config = dict(
    win_length=400,
    decoder_layers=6,
    init='lecun_normal',
    residual_init='scaled_by_depth',
)
Rows from block 2 of the text decoder, named by matrix and row number. Each number is 128 + 24 x the weight over the matrix's rms, rounded and kept within 0 to 255. All counts start at 0.
# fc2: MLP down (decoder.blocks.2.mlp.fc2.weight, 128x512), inputs 344-429
fc2.24 [154 150 130 152 126 187 185 135 127 115 129 137 109 134 129 135  97 144 161 161 139 113 111  96 113 117  98 138 110 120 134 123 126 118 127 122 144 115 120 155 136 151 112 133 126 107 129 127 120 104 137 119 114 115 125 135 132 112  99 156 112 106 161 113  99 127 116  97 172 123 149 142 125 117 143 127 140 157 126 105 143 162 145  93 154 138]
fc2.25 [126 137 133 146 111 128 138 138 119 143 136 105 234 158 145 128 149 121 104 117 126 124 124 140  89 128 114 127 118 144 133 147 126 133 128 116 130 124 105 126 126 149  91 138 121 140 118 118 108 139 128 126 111 129 122 121 133 152  91 124 118 120 117 120 161 113 154 127 102 110 118 129 112 123 128 108 128 128  85 120 155 149 131 131 132  61]
fc2.26 [ 24 128 118 152 123 115  86 123 121 121 136 123  68 141 134 140 127 128  90 105 113 113  90 147 161 143 125 140 151 150 104 125 123  86 112 134 110 120 127 111 158 167 157 131 115 136 125 125 125 116 144 133 119  97 126 146 155  89 191 171 122 119 134 143 106 127 143  95 103 131 152 107 158 120 139 125 117 191 125  97 125 128 107 139 126 105]
fc2.27 [113 106 136  94 144  91  92 120 140  90 141 151 122 114 149 116  84 140 140 127 147 113  90 193  87 112 124 140 135 118 131 143 153 134 143 142 121 123  82 123 130 117 113 131 120  87 152 123 118 171 124 136 121 144 120 156 122 133  60 134 130  81 123 163  60 133 151 120  66 144 120 144 145 149 119 146 143 162 119 115 163 131 132 132 148 105]
fc2.28 [ 98 116 121 107 129 104 132 109 134 144 143 118 123 120 138 123 124 157 124 110 135 128  89 209  74 118 125 130 156 124 120 161 116 139 146 142 142 119 104 140 145 149  40 131 141 137 121 130 213 139 136 125 166 128 144 145 120  83 138  97 137 118 139 140 117 131 162 143 124 117 136 138 147 121 141 118 142 121 151 114 155 141 109 130 124 151]
fc2.29 [125 108 134 146 147 116  45 101 153 193 119 181 116 150 135 109 177 121  68 136 123 136 179 116  95 157 168 124 119 140 121 140 158 124 120 127 131 149 134 159 127 124  68 129 154 148 140 151 111 131 208 157 133 120 140 106 154  78 146 159 136  89 130 131 123 137 110 129 144 108 133 139 124 149 152 117 145  75 158 154 173 110 111 117 151  85]
fc2.30 [203 142 128  91 128 140 155 160 144 178 111  96 213 134 105 141 129 137 153 155 122 185 161 140 124 153 135 129 122  91 125  98 137 130 133 140 131 119 185 126 131 122  95 127 157 116 123 121 138 136 139 142 151 119 144 161 128 153 112 151 124 132 129 122 111 132 146 147 149 124 135 168 128 125 134 161 111 137 143 130 127  78 153 138 149 149]
fc2.31 [130 138 131 118 126 146 147 144 134 131 135 126 141 139 125 116  88 111 128  99 139 128 101 115 115  95 131 169 126 153 124 124 125 142 134 139 124 127 129 130 145 100 149 105 123 137 122 110 131 160 113 147 121 161 118 137 138 164 130 131 111 152 132 143 124 135 128 142 182 129  81 144  95 101 129 150 120 154 138 162  89  96 144 127 123 143]
fc2.32 [108 131 110 157 127 136 111  96 117 112 139 143 123 105 147 139 120 119 134  92 130 108 148 142 168 150 132 150 122 112 136 118 142 119 137 139 137 135 154 123 125 119 162 131 122 106 126 149  92  99 124 133 117 111 130 113 136 100 126 117 123 118 116 132 120 110 119 122 122 149 136 132 117 140 118 125 134 139 138 131 125 130 128 148 141 158]
fc2.33 [ 75 134 127  86 123  96 143 113 103 118 144 152 127 139 103 148 122 121 151 141 128  76 107 141  80 121 134 102 136 124 129 138 123 103 135 114 150 128  83 137 151 152  95 136 134 120  95 138 100 136 121 137 130 120 146 132 136 163 113 141 119 107 125 110 100 121 103 107 116 140 149 142 140 109 154 140 108 160 169 118 133 157 117 123 124 145]
fc2.34 [158 128 117  96 111 132 135 136 141 192 135 138 117 132 138 131 157 139 182 143 126 158 133  63 158 108 113 175 134 125 124 112 119 152 123 115 125 131 134 156 115 131 178 127 108 125 107 128 194 101 128 141  92 145 112 149 117 109  92 111 130 155 115 142 123 133 122 119 158 157 107 118 128 168 137 104 168 137 127 129 122 132 128 137 113 159]
fc2.35 [ 84 156 121 110 120  96 153 153 108 119 144 119 132 149 118  90 106 111 115 154 106  89 127 108 129  83 127 106 141 133  83 113 145 146 123 117 141 140 138 157 134 111   9 152 108 134 156 142  83 147 135 125 126 126 137 113 114  75 138 129 122 119 133 126 127 109 154 120 148 132  92 118 148 111 133 138 111 107 117 133 113 179 142 130 131 120]
fc2.36 [101 122 138  97 116 146 132 133  95  89 132 136 145 154 142 155  14 115  62 117 122 159 120  64 154 204 145 135 131 145 126 139  98 120 120 161 137 134 149 129 103 133  82 124 124 129 137 106  89  41  86 112 131 144 110 103 146 174  70 150 133 163 125  96 120 114 150 140 210 161 126 140 153 156  94 133 172 137 107 149  99 106 123 126 148 156]
fc2.37 [141 121 141 105 123 114 218 113 138 143 164 128  78 110 126 132 121 156 105 115 148  62  66  93  55  29 121 195 113  95 124 119 135 178 109  99 148 111 114 103 127  73 198 145 113 172 101 126 155 171 116 111 144 143 152 147 133 167 129 184 137 109  97 168  94 137 170  49 172 167  89 143 134 148 112 116 173 167 105 126 118 145 117 119 110 158]
fc2.38 [ 50 135 149 179 167  92 154 156 140 148 107 140 103 102 127 129 110 143 142 174 134 122 132 140 160 139 159 104 113  76 142  79 120  82 139 136 117 130 143 127 102 148 142 148 125 132 125 187 103 158 136 109 126 130 150 130 113 161 123 226 147 130 149  91  97 139 121 135 108 100 136 138 126 183 117 147 122 126 117 103 125 145 132 124 131  98]
fc2.39 [133 156 148 147 115 116 131 104 112 174  82 142  37 116 149 134 106 132 140 110 134  97 125 116 152 145 102 150 142 107 102 122 163 117 107 112 115 110 107  86 144 116 113 156 114 101 114 106 117 122 126 114 106 145 103 120 122 108 129 138  92  95 112 129 162 130 163  69 132 137  94 125 142 125 118 126 126 178 119 110 168 152 108 128 140 128]
fc2.40 [182 136 152 119 148 125 156 188 136  94 142 140 168 146 154 123 172 121 126 134 127 163  99 107 123 120 120  68 113 111 131 139 125 126 121 118 123 121 138 114 133 102 105 110 119 149 136 112 151 136 129 120 147 143 135 113 146 138 114 102 111 143 116 143 126 143 100 111 153 148 136 123  68 140 101 135 132 145 133 102 174 101 119 143 116 137]
fc2.41 [102  98 131 100 127  93  96 155 111 126 113 116 114  91 102 119 200 110 113 127 124 130 163  97 164 100  95  34 121 131  94 155 119 126 147 138 122 143 150 135 120 135  97 122 125 126 126 109 160  66 108 141 118  81 130 128 142 126 138  67 128 157 107  99 110 137 144 107 124 129 112 125 136 113 124 127 129 134 114 119 142 100 122 102 153 141]
fc2.42 [140 116 148 118 134  51 113 144 122 103 134 106  81 161 141 147 127 134 114  78 121 177 125 210 113 131 144 121 163 121 144 133 140 140 144 128 147 128 120 144 142 111 104 121 132 153  97 132 146 135 100 124 135 162 129 135 144 115 122 116 132 137  96 161 129 131 104 151 119 153  82 124 125 150 120 120 136  92 115 123 139 122 117 126 116  96]
fc2.43 [197 129 147 133 117 105  72 166 145 102 157 120 106 108 130 153  91 136 144 123 146 135 137 175 105 129 123 134 122 146 131  95 120 107 153 135 120 128 128 169 126 117 167 128 123 147 116  91  94  99 123 156  98 111 124 139 127 154 142 179 104 138 123 136 111 133 132 167 165 156  98 112  93 114  89 111  72 114 124 144  97  90 108 147 161 158]
fc2.44 [ 96 127 123 154 129  80 113 156 101 144  98  87 115 158 115 104  98 138  83 136 118 180  81 190 159 110 112 103 203 163 118 139 114 135 144 141 130 133 100 127 125 137  91 174 115 168 143 128 145 164 161 122 125 124 138 102 110 155  95  84 163 147 146 150 135 132 173 104 176 182  93 120 143 164 137 160 147 187 142 119 109 116 131 122 146 103]
fc2.45 [105 137 131 124 104 115 149 115 129  99 117  99  70 117 116 118 127 115 132 117 115  98 154 168 111 124 112 116 130 157 113 119 132 164 129 110 137 137 134 136 123 129  72 122 127 146 126 117 114 148 127 117 144 140 132  93 143 123 107 119 119  76 147 110 126 131 105 125 116 130 112 127 121 126 120 115 118 132 116 142 133 130 107 129 138 112]
fc2.46 [158 107 120 137 130 134  71 121 141 123 130 146 125 128 119 105 141 127  76 110 134 124 111 155  80 116 133 134 134 129 130 110 132 111 135 134 124 135 146 125 140 110 142 116 130 141 139 131  99  79 107 130 138 127 119  74 134 109 122 128 117 169 134 165 147 118 148 137 114 122 148 121 107 136 134 120 134 107 140 139 123 112 150 138 140 156]
fc2.47 [189 164 103 144 133 158 136 215 113 148 120 167 197 110 110 115 114 114 131 121 118 145 145 129 174 149 136 153 144  96  99 140 139 173 127 115 101 128  90 137 137 120 222 125 123 115 142 144  89 166 144 132 138 117 107 148 135  92 165 158 126 131 117 136 109 135 129 100 157 147 153 137 147 139 135 122 108  69 128 116 111 130 120 134 124 107]
fc2.48 [ 81 131 108  88 120 140 183 137 128 126 144 142 255 105  85 115 133 132 124  88 162 166  95  80 151 146 134 108 137 134  98 105  89  90 141 128 134 127 142 152 152 125 194 103 140 102 126 109  80 108 113 135 153 109 116  76  84 202 125  95  90 141 114 140 178 119 152 166 148 119  76 143 161  64 129 116 156 109  91 146 110  60 122 129 144 149]
fc2.49 [169 133 128 130 110 136 161 111 116 101 120 138 149 120 146 111 132 139 126 114 126 130 146 157 159 134 129 184 134 128 123 149 111 132 127 126 133 124 232 150 129 123 117 117 119 175 118 123 116 116 122 124 124 132 123 102 141 136 110 129 110 124 151 128 159 123 114 102 142 135 158 129 111 107 156 137 118 121 144 115 160 156 119 135 126 126]
fc2.50 [147 127 110 129 155 161  56 139 101 130 102 128 220 123 109 150  58 136 115 161 134 144 131  62 110  89 131 130 120 113 135 126 120 158 123 136 138 137 155 164 122 144 181 107 128 167 128 117 115 170 115 153 122 115 135 161 135 141  89 144 117 156 132 113 120 121 139 124 116  92 159 124  70 107 130 150 122  76 132 131  67 114 122 141 117 107]
fc2.51 [167 135 117 117 131 142 127 117 140  92 135 137   6 135 110 117 174 133 125 100 155 143 148 170 117 152 151 146 137 114 148 112 124 127 140 115 108 120 167 115 125 105 116 120 124 117 132 113 111 165 138 124 106 143 113 147  88 118 117 103 139 138 135 140 173 147  82 121 158 135 117 123 165 122 127 124 137 167 134 114 132  56 144 124 117 118]
fc2.52 [145 122 128 133 119 138 131  62 137 130 124 156 110 137 138 125 111 122  72 139 123 118  85 101 155 130 129 130 152 138 122 156 126 100 155 132 124 118 108 117 140 130 132 144 121 131 111 104 145 151 128 131 120 110 121 131 125  95 163 110 129 111 121 140 124 137 123 132  92 121 149 127 115 122 126 123 171  65 132 155 150 126 165 120 144 135]
fc2.53 [118 131 119 119 137 123  95 217 122  92 130 105 198  99 118 128 178 139 157 139 144 135 202 101 117 131 122 125 114 126 137 154 137 167 132 130 139 124 139 146 140 154  95 121 123 122 153 121 126 105 143 120 147 131 120  97 120 106 139 156 133 151 112 148 100 135 123 111 148 117 154 116 121 131 120 123 125 120 167 107 121 122 133 122 133 139]
fc2.54 [ 77 131 138 104 126 117 119 112  98 118 131 135 106 148 144 130 150 128  54 139 110  79  92 131 167 135 113 140 109 133 126 178 128 140 131 131 128 122 187 144 121 113 128 119 134  49 129 125 113 124 131 134 121  87 120 138 135 118 181 121 110 116 121 113 177 118 134 126 107 137 114 104 133 134 104 142 117 120 180 104 150 158 108 127 118 135]
fc2.55 [129 129  89 161 133 151 156 163 106 194 117 101 232 120 124 148  89 115 112 154 117 213 127  82 101 185  96 140 143 133 145 180 153 110 126 131 144 125 123 139 111 135 138 137 134 108 111 109 140 139 126 143 106 152 125 113 156 195 105 145 131 110 127 122  73 133 132 135 116 116 153 124 130 149 174 127 108 111 152 125 139 101 115 135 131  95]
fc2.56 [171 161 118 134 118 148 155 118 139 124 115 121 157 128 118 145 102 118 158 112 114 125 100 130 111 135 161 127 143 113 138  74 101 112 114 128 141 123 142 128 132 114  86 131 141 116 132 142 104 160 122 124 107 112 132 115 117 103 113 118 132 113 135 127 115 134 136  80  78 110 123 112  93  88 143 109  97 171 157  69  98 144 122 123 117 145]
fc2.57 [107 145 166 119 109 125 140 153 117 115 116  79 161 119 108 129 169 135 136 116 137 124  92  96 148 136 146  81 130  88 133 181 121  71 139 128 128 128 166 157 124 142 139 129 113  74 124 132 142 115 149 135 164 119 130 177 112 149 125  93 114 124 128 108 128 122 123 162 110 134 128 118 153 130  99 122 106 167 136 119 119 165 119 102 123 116]
fc2.58 [ 71 105  98 125 154 143 116 142 113  86  99 140 209 106 101 116 101 105 123 148 119 159 137 133 106 146 133  79 128 151 148 209 122 117 150 124 118 122 137 134 106 115  91 120 128 132 141 152 112 124 118 137 125 134 127 123 121 143 145 180  90 154 116 132 143 129 139 160 148 130 101 120 100 138 138 140  95 107  83 134 131 117 134 128 133 104]
fc2.59 [117 107 122 114 126 169 140 169 127 141 111 128 172  98 111 141 104 116  68 168  93 172 182 130 139 134 110 129 132 130 112 117 130 140 118 113 102 143 166 145 136 124  95 128 116 152 160 120 122  96 120 148 151 142 116  92 111 181  91  85 133 117 108 158 175 111 116 132  97 110 165 112 106 129  90 148 119  48 104 154 158  90 155 128 153  87]
fc2.60 [197 158 124 123 125 123 185 207 149 131 125 125 129 125 107 122 185 126 163 139 115 187  35  61 102 104 122 109 106 153 118 164 124  87 138 109 137 127 152 142 129 119 135 116 124 166 134  88 154 106  98 133 134 137 128  95 129 147 157 111 122 122 125 116 164 127 149 114 154 133  70 134 106 107 115 131 105 143 157 131 156 152 142 126 111 130]
fc2.61 [170 118 116 132 129 133 159 185 135 132 130  92 142 140 125 155 159 118 125 148 113 138 122  98 124 123 140 147 145 139 133  53 135 117 132 130 125 149 139 137 130 116  70 128 116 198 124 160 184 105 117 133 144 124 110 119 151  92  99 100 129 106 145 112 110 109 104 132 110 156 104 126 151 141 121 118 126 159 110 102 114 114 133 152 100 130]
fc2.62 [130 115 128 135 133 141  80  80 126 147 135 175  85 140 124 143 108 119  92 131 113 136 115 132 128 119 128 134 128 137 119 155 108 162 120 133 147 122 120  94 133  89 164 130 121 150 108  58 108 168 135 145 102 145 115 123 110  82 188  83 138 132 113 126 159 121 129 130 116 136 133 108 130 156 136 130 138 111 119 141 157 126  99 133 115 137]
fc2.63 [ 96 119 118 110 130 123 129 111 108 128 133 113 176 117 122 126 130 122 134 153 111 124 131 108 111 140 120 109 116 139 155  99 124  87 126 111 118 120 153 150 139 158 134 142 134  99 164 134 109 129 130 123  81 102 129 120 113 192  90 101 119 126 134 111 173 113 125 133  74  92 132 134  76 143 127 105 136 136 165 109 131 150 111 128  91 141]
fc2.64 [ 42 105 127  93 118 138 133 136 147 140 117  96 207 106 122 118 121 126 178 142 127 171 108 181 115 118 116 112 111 129 105 139 165 107 145 136 146 112 129 150 122 133 161 133 143 144 140 108 135 128 155 144 141 122 129 151 124 106 122 110 121 105 121 156 108 122 137 147  99 123 106 142  81 106 124 131 146 165 140 106 107 129 119 122 112 126]
fc2.65 [208 120 109 132 141 157 173 146 154 109 143 127 150 112 125 128 105 121 151 130 142  51 131 105 123 100 109 142 132 161 136 167 137 123 112 136 123 130 113  99 109 141 114 126 102 105 133 101  89 169 120 121 151 149 103 190 127 138 147 125 105 103 118 120 116 128 107 119 123  94 117 109 114  95 132 117 104 125 101 146 134 148 134 132 156 143]
fc2.66 [130 142 129 113 114 139 179 101 154  71 141 172  79 135 113 168  80 119 161  98 107 149 178 115 132 166 126 161 140 144  79 128  82  57  99 123 147 150 130  98 131 123 182 115 141 115 128 131 117 106 173 120 135 129 134 112 136 135 166 143 117 160 128 109 125 112 114  84 104 106  86 137 123 116  94 117 142 139 151 154 123 140 113 119  99 156]
fc2.67 [211 117 127 105 128 123 130 128 114 122 120 122 151 141 149 138 117 144  86 144 113 127 141 121 102 103 118 128 146 112 111  97 136 154 112 114 148 132  87 115 110 123 160 125 134  80  99  92 138 166 135  88 106 135 112 159 128 104  79  88 121 121 118 100 164  99 122 122 143 112 115 148 101 160 122 101 111 153 161 108 167 138  85 128 114 118]
fc2.68 [176 137 117 111 102 145 112 163 130 137 119 148 160 150 124 121 153 119  76 150  98 162  99 125 108 117 112 106 129 131 132 147 139 122 119 122 128 156 148 161 104 113  23 128 124 127 116 139 129  86 115 137 139 139 131 119 113 103 161 115 121 137 137  98  79 134 142 134 140 149 126 126 134 138 123 115  99 100 156 128 140 162 132 131 119 150]
fc2.69 [120 123 115 137 143 128  17  94 153 158 142 123 118 124 131 159 147 116 150 127 149  92 143 126 145 145 100 108 137 127  98 124 139 136 135 147 131 119  85 113 124 130 133 142 123 155 115 125 166  93 116 134  98 106 128 139 130  89  93 113 138 144 128 118 140 153 139 128 115 133 102 131 141 109 129 130 156 179  82 122 148 134 147 144 129 116]
fc2.70 [129 128 136 139 150 141 152  68 123 157 134 119 104 114 113 112 133 126 137 136 119 121 120 192  98  75 129 133 132 142 106 111 150 128 118 132 124 116 163 148 140  92 106 129 121  74 152 148 130 128 132 162 118 134 106 145 134 155 137 135 153  85 127 167 135 132 133  93 100 155 118 116 115 139 136 133 127 143 137  91 125 125 103 142 123 108]
fc2.71 [107 133 140 117 148 115 148  89 138  91 128 117  69 137 132 144 101 125 101 173 126 161 128 116 182 165 129 121 126 124 108 153 125 132 135 118 142 127 120 119 108 147 123 113 139 115 137 137 131 144 152 123 104 156 142 135 143 123 128 109 131 107 154 135 162 126 120 130 179 151 129 123 103 120 144 131 114 108 123 111 130 122 160 143 136 181]
fc2.72 [ 60 106 130 127 101  77 117 136 158 129 130 147 112  92 128 108 142 119 126  91 133  87  66 141 229  84 148 139 127 144 118 153 114 141 143 137 119 118 102  94 104  94 193 109 118 110  88 115 134 144 136 131 112  95 121 168 120 117 148 136 125 135  84 127 120 129 138  84 112 122 114 117 119 110 144 137 128 149  83 120 121 106 129 134 166 137]
fc2.73 [ 75 131 131 134 149 116 141  60 149 139 141 118  62 129 122 112 124 134  90  77 139 101  90 209  93 124 130 149 135 131 151 123 138  77 146 140 126 139  93 127 140 117 121 148 135 150 112 121  89 138 143 120 124 126 106 105 103 129  95 131 134 153 135 129 169 134 149 146 110 136 119 111 135 136 136 118 152 148  99 139 129 118  98 126  91 153]
fc2.74 [129 176 140 109 159  97 174 123 137 123 150  74 103 111 124 143 116 120 145 149 129 127 139 157 110 114 124 156 110 105 114  93  96 133 122 105 159 125 128 117 133 124 126 133 136 115 116 116  93 166 131 116  93 125 172 170 136 171  74 160 140 136 114 105 103 120 150 146  74 123 151 142 133 148 134 119 117 145 139 143 115 101 148 114  99  62]
fc2.75 [132 112 116 145 134 176 155 164 111  95 120 114 221 110 111 118 112 136 141 163 128 138 165  65 136 127 132  94 139 147 118 119 122 134 127 132 133 140 136 141 122 103  67 121 138 121 125 116 103 135 128 120 125 117 125 149 129 136 164 113 127 106 136 134 107 140 143 117 121 130 127 131 135 121 118 133 125 161  97 127 116 131 147 144 135 105]
fc2.76 [111 129 107 100 120 126 164 104 107 116 112 142 111 121 108 131 166 136 100 117 135 161 137 154 145 121 126 132 121 106 134 107 113 165 136 127 119 111  96 147 138 118 105 125 132  87 100 119 150 125 130 108 157 127 128  84 122 138 168  99 118 108 134 117 121 137  94 149 178 120 151 104 138 111 173 146 132 119 139 134 159  90 119 104 140 111]
fc2.77 [ 94 120 110  90 134 155 112 130 130 151 116  74 122 140 137 131 126 121  87 140 148 116 148 129 147 110 137  96 145 150 123 115 157 172 120 124 143 134 157  83 109 110 102 135 122  92 141 130  83 152 136 137 131 128 108 149 108 150 115 122 129 144 122 193 124 116 140 144 163 117 112 128 117 136 142 127 116 124  78 140 115  88 124 110 125 116]
fc2.78 [154  92 136 110 162 140  89  83 137 128 144 117  78 148 159 141 175 132 152 115 139 167 146 126 115 118 104 140 147 129 133  83 122 131 118 118 127  97 164 128 121  99  79 139 123 109 113 141 125 153 110 130 143 117 133 146 126 152  99 140 126 125 120 132 214 135 126 140  95 124 130 143 149 153 158 125 133 151 123 135 142 100 108 141 133  92]
fc2.79 [156 129 133 148 108 117 151 115 124 135 121 150 122 140 137 140 115 110 145 104 131  77 118 107  99 129 116 124 148 128 147 151 111 103 118 128 134 117 129 118 124 141 145 130 131 150 126 104 140 134 131 116 121 139 117 129 120 128 101 123 119 115 134 109 164 123 130 123 169 124 139 142 134 126 147 103 133 181 135 165 121 128 150 137 138  91]
fc2.80 [124 127 131 167 147 139 104  86 146 125 131 138 122  87 110 124  96 151  88 116 128 123 167 161 152 146 160 130 105 120 137 147 138 117 138 151 119 116 169 153 120 152 180 144 128 109 129 132 121 171 160 147 128 115 139 101 116 108 151 146 128 124 133 127 105 130 139 136 160 138 156  97 149 100 127 162 107 126 127 173 117  87 144 137 116 150]
fc2.81 [ 64 146 113 111 140 102 143  93 101 125 120 117  68 134 146 105 189 122 184 148 103  51  93 187 141 118 111 122 141 130 125 114 124 164 110 132 128  99 145 181 129 136 187 125 118  90 125 106 137 138 117 131  86 124 134 125 146 117 184 182 136  96 128 161 109 131 147 130  86 124 149 127 125 157 183 127 135 171 106 138 142 164  97 122 155 118]
fc2.82 [128 121 121 136 138  98 138 128 112 155 138 149  99 138 129 122  88 123 148 132 121  85 145  68 148  92 111 124 104 107 108 137 108  92 112 108 148 143 145 138 122 109 201 119 137  99  94 134 130 212 135 134 115 132 128 110 119 108 136  96 136 152 126 128  97 135  90 123 127 136 139 139  95 135 115 114 138 140 144 140 140 145 154 116  83  88]
fc2.83 [178 136 151 137 118 111 123 110 130 125 130 162  85 158 146 112 110 127 156 127 108 119 166  97  82 159 123 134 129 136  83 144 139 157 145 133 126 132 163 133 132 129 136 133 127 108 112 108 185 136 115 107 147 148 133 132 137 147 144 136 134 134 134 121 133 131 140 153 130 124  90 140 148 138 109 134 126 146 112 118 114 167 125 141 111 121]
fc2.84 [183 143 152 139 130 116 115 118 146 151 119 116 103 119 112 153 160 119 163 150 124 151 143  83 104 113 139 122 121 113 118  34 127 127 119 139 103 126 166 138 127 136 113 123 133 150 134 145 149 155 128 125 112 143 121 137 132 139  88 128 142 143 111 119 128 120 154 128 112 150 100 133 149 141 105 150 125 143 128 122 123  58 128 126 152 125]
fc2.85 [156  91 117 158 132 155  77 170 125 180 109 202 248 136 137 121 134 137 135 131 144 111 155  37 114 138 139 150 102 141 119  98 139 135 111 131 131 138 131 144 125 156 199 159 125 118 134 143 127  92 129 142 100 115 116  92 124 138 181 156 139 144 117 109 113 135 106 121 159 118 139 139 168 117 122 115 138  89 148 144 118 144 145 130  93 116]
fc2.86 [128 119 119 131 114 147 135 131 126 150 129 119 144 115 127 106 136 124 146 123 119  90 171 112 183 130 121 153 120 119 155 139 139 130 125 135 132 133 136 123 123 121 162 135 120 125 119 137 135 121 114 129 148 145 138 107 134  95 113 120 121 156 111 131 107 139 134 146 118 125 151 144 146 122 105 113 118 116 138 153 101 135 108 146 128 130]
fc2.87 [180 138 133 127 101 148 141  98 124 110 135 142 164 122 140 131 124 127 173 154 109 119 140  94 107 139 140 125 113 127 141 135 133 150 131 136 154 135 134 131 119 134  78 105 121 114 120 102 100 138 133 107 116 130 118 136 121 120 106 144 123 132 128 122 103 118 119 112 167 146 154 123 106 131  97 116 134 124 147 112 160 137 127 134 129 143]
fc2.88 [141 141 118 140 109 111 114 141 120 140 121 148 146 128 136  89  66 126  90 129 109 114 133 147 161 156 138 127 103 129 123 134 135  51 124 133 137 137 107 116 126 103 188 117 128 166  82 121 103 126 142 146 141 140 105 120 119 129 161 113 117 162 134 142 104 127  78 126 132 169 134 131 126 137 168 154 112  75 113 115 159 105 122 114 139 125]
fc2.89 [175 141 126 151 133 108 105 129 155 165 140 113  79 129 123 129 207  98 190  84 122  82 195 133 168 171 138  72 127 134 125 135 105 124 126 129 127 105 137 135 138  94  72 144 144 132 146 133 105 135 125 146 107 170 126 139 133 117 130 141 156 133 114 127 163 121 136 168 117 143 124 123 134 159  96 130 137 156 124 145 124 147  95 140 105 121]
fc2.90 [146 168 140 109 131 136 114 179 147  92 133 116 164 153 138 160  82 120 112 144 126 100  86 158 102 161  91 117 142 118 130 145 108 149 128 140 153 123 134 104 129 127  75 123 119 140 112 108 138 176 108 116 136 133 145 146 112 126 136 115 106 109 147  99 144 136 125 147 118 150 115 133  97 125  97 134 120 216 133 122 142 143 111 136 103 218]
fc2.91 [212 140 143 141 137 177 149 144 129  47 127 130  61 143 133  99  88 130 119  98 142 110 149 152  92 187 155 163 125 136 137 112 153  99 137 133 148 135  99 104 148 129  87 150 120 142 172  94 129 109 133 126 142 145 110 112 137 108 136 148 137 121 139 146  98 123 127 131 140 134 142 126 120 112 121 105 141 129  85 131 106 142 156 106 144 131]
fc2.92 [197 153 138 137 126 157 177 125 124 103 112 111 156 148 122 133 120 141 121 128 132 163 115 127 125 129 145 115 120 116 159 187 134 168 132 158 132 109  92 124 133 105 160 131 110 127  96 121 119 158 104 119 129 151 139  91 148 128 128 111 162 140 112 130 148 125 117 138 167 149  93 122 172 105 115 128 117 161 147 134 108  21 143 107 140 103]
fc2.93 [244 116 101 140 137 110 114 145 148 105 147 114 144 134  87  97 164 145 109 132 144 143 117 118 120  98  86 156 129 125 157 149 112 138 115 123 143 140 114 169 112 141  71 132 124 136 111 128 147 152 113 119 127 134 136 102 100 140 128 120 125 146  97 157 158 118 136 105 109 136 143  98 108 114  99 156 140 128 102 113 138 114 136 118 138 120]
fc2.94 [125  90 118 129 107 165 147  99 113  88 118  74 153 139 110 124 135 120 144 131 141 102  54  85 131 124 136 108 108 109 120 115 118 100 137 116 130 146 162 112 110 127 161 115 129 133 147 150 181 121 124 141 126 126 106 130 151 178 120 115 138 119 123 130  85 137 128 109 134 112 106 119 108 135 151 138 110 128 125 115 128 110 175 126 144 126]
fc2.95 [155 144 109 118 132 102 106 177 139  92 113 106 248 151 137 134 134 129  90 130 134 120 124 151 143 113 109 104 120 131 132 115 114 147 140 144 134 131 154 120 109 112 170 109 167 126 129 140 109 143  97 104 164 128 122  85 137 142 137 110 128  94 134 136 119 122 141 169  94 119 131 150 119 116 134 163 126  64 129 157 120 156  98 121 123 121]
fc2.96 [126 113 112 167 105 110 141 139 134 101 100 120 144 147 112 104 152 124 155 122 116 112 154  95 191 149 123 117 118 108 126 124 125 125 123 141 126 124 122 122 117 153 116 136 111 131 140 153 188 143 126 122 106  83 130 120 112 127 143 145 119 132 124 113  39 127 130 125 117 102 150 119 154 113 126 121  89 153 117 111 135 183 131  94 125 114]
fc2.97 [128 109 147 147 126 131  78 139 131 168 115 107 109  91 135 129 122 137  74 145 121 135 130  85 164 161 133 118  81 125 142 132 128 140 127 116 126 121 111 122 122 154 129 150 114 107  93 143 122 139 141 137 122 120 119 186 133 132 121 168 133 128 124 119 134 132 129 177 135 119 135 115 128 126 106 116 136  69 107 123 136 150 137 128 130 124]
fc2.98 [127 147  88 154  98 174 163 104 106 146 121 130 104 129 137 133 105 127 106 116  94 135 111 154 145 138 122 142 126 137 166 117 117 120 145 106 106 128  90 118 121 133 190 104 121 117 121 106 125 105 126 121 144  96 116 117 119 160  84 144 109 119 142  82 108 109 138 116 173 111 157 134 114 114 147 134 148 122 131 127 123 148 132 141 126 126]
fc2.99 [130 104 152 110 116  94 108 112 110 185 120 127 142 146 137 136 204 150 138 135 122 139 141 142  71 125 140 141 116 128 117 128 116 141 139 120 131 140  79 166 131 143 143 120 130 152 149 115 145  78 128 145 128 120 128 110 122 155 147 131 135 115 112 129 151 133 139 162 162 109 148 125 145 131 156 134 144 108 172 163 139 125 126 134 134 138]
fc2.100 [109 123 113 115 137  85 138 116  98 126 120 101 119 145 108 117 125 124 160 113 142 119 167 184 129 123 139 158 166 115 121  89 139 143 136 148 112 145 141 108 120 143  81 124 133 125 162 153 153 106 107 155 156 109 123 115 145 126  94 110 136 111 112 130 117 144 125 109 153 125 157 134 150 121 115 143 146 149 120 126 146 110 147 108 172 138]
fc2.101 [176 141 125 166 114 218  87 149 162 188 122 173 109 103  95 109  70 134 123 148 112 220 116 113  97 136 120 242  93 137 125  93 145 146 116 135 127 142 187 160 150 145 105 125 128 181 146 118 207 150 113 144 103 140 143 150 153 136 104 139 126  99  96 107 104 139 131 146  59 105 127 111  95 126 113 159 138  87 114 152  81  83 162 129 156 110]
fc2.102 [ 95 139 110  83 121  75 115  91 110 150 131 142  76 182 161 104 122 121 151 104 121 127  59 154  69 152 127 118 162 105 142 110 113 119 138 107 136 142  67 122 114 132 226 113 110 146 125 124 120 114 109 128 136 115  95 104 133 126 170  75 146 144 125 147  94 132 118 153 136 133 111 134 113 128 147 138 120 165 131 125 128 226 133 130 136 125]
fc2.103 [151 155 129 159  95 134 103 111 138 133 118 124  42 147 126 107 192 105 101 120 143 108 113 131 160 120 133 118 154 143 108 123 118 110 123 143 133 127 131  93 146 119 196 139 101 178 100 121 174 111 121 124 151 129 144 107 148  81 140 135 144  91 130 108 167 123 126 145 153 131 126 126 181 120 155 134 100 142 127 111 121 111 111 128 109 129]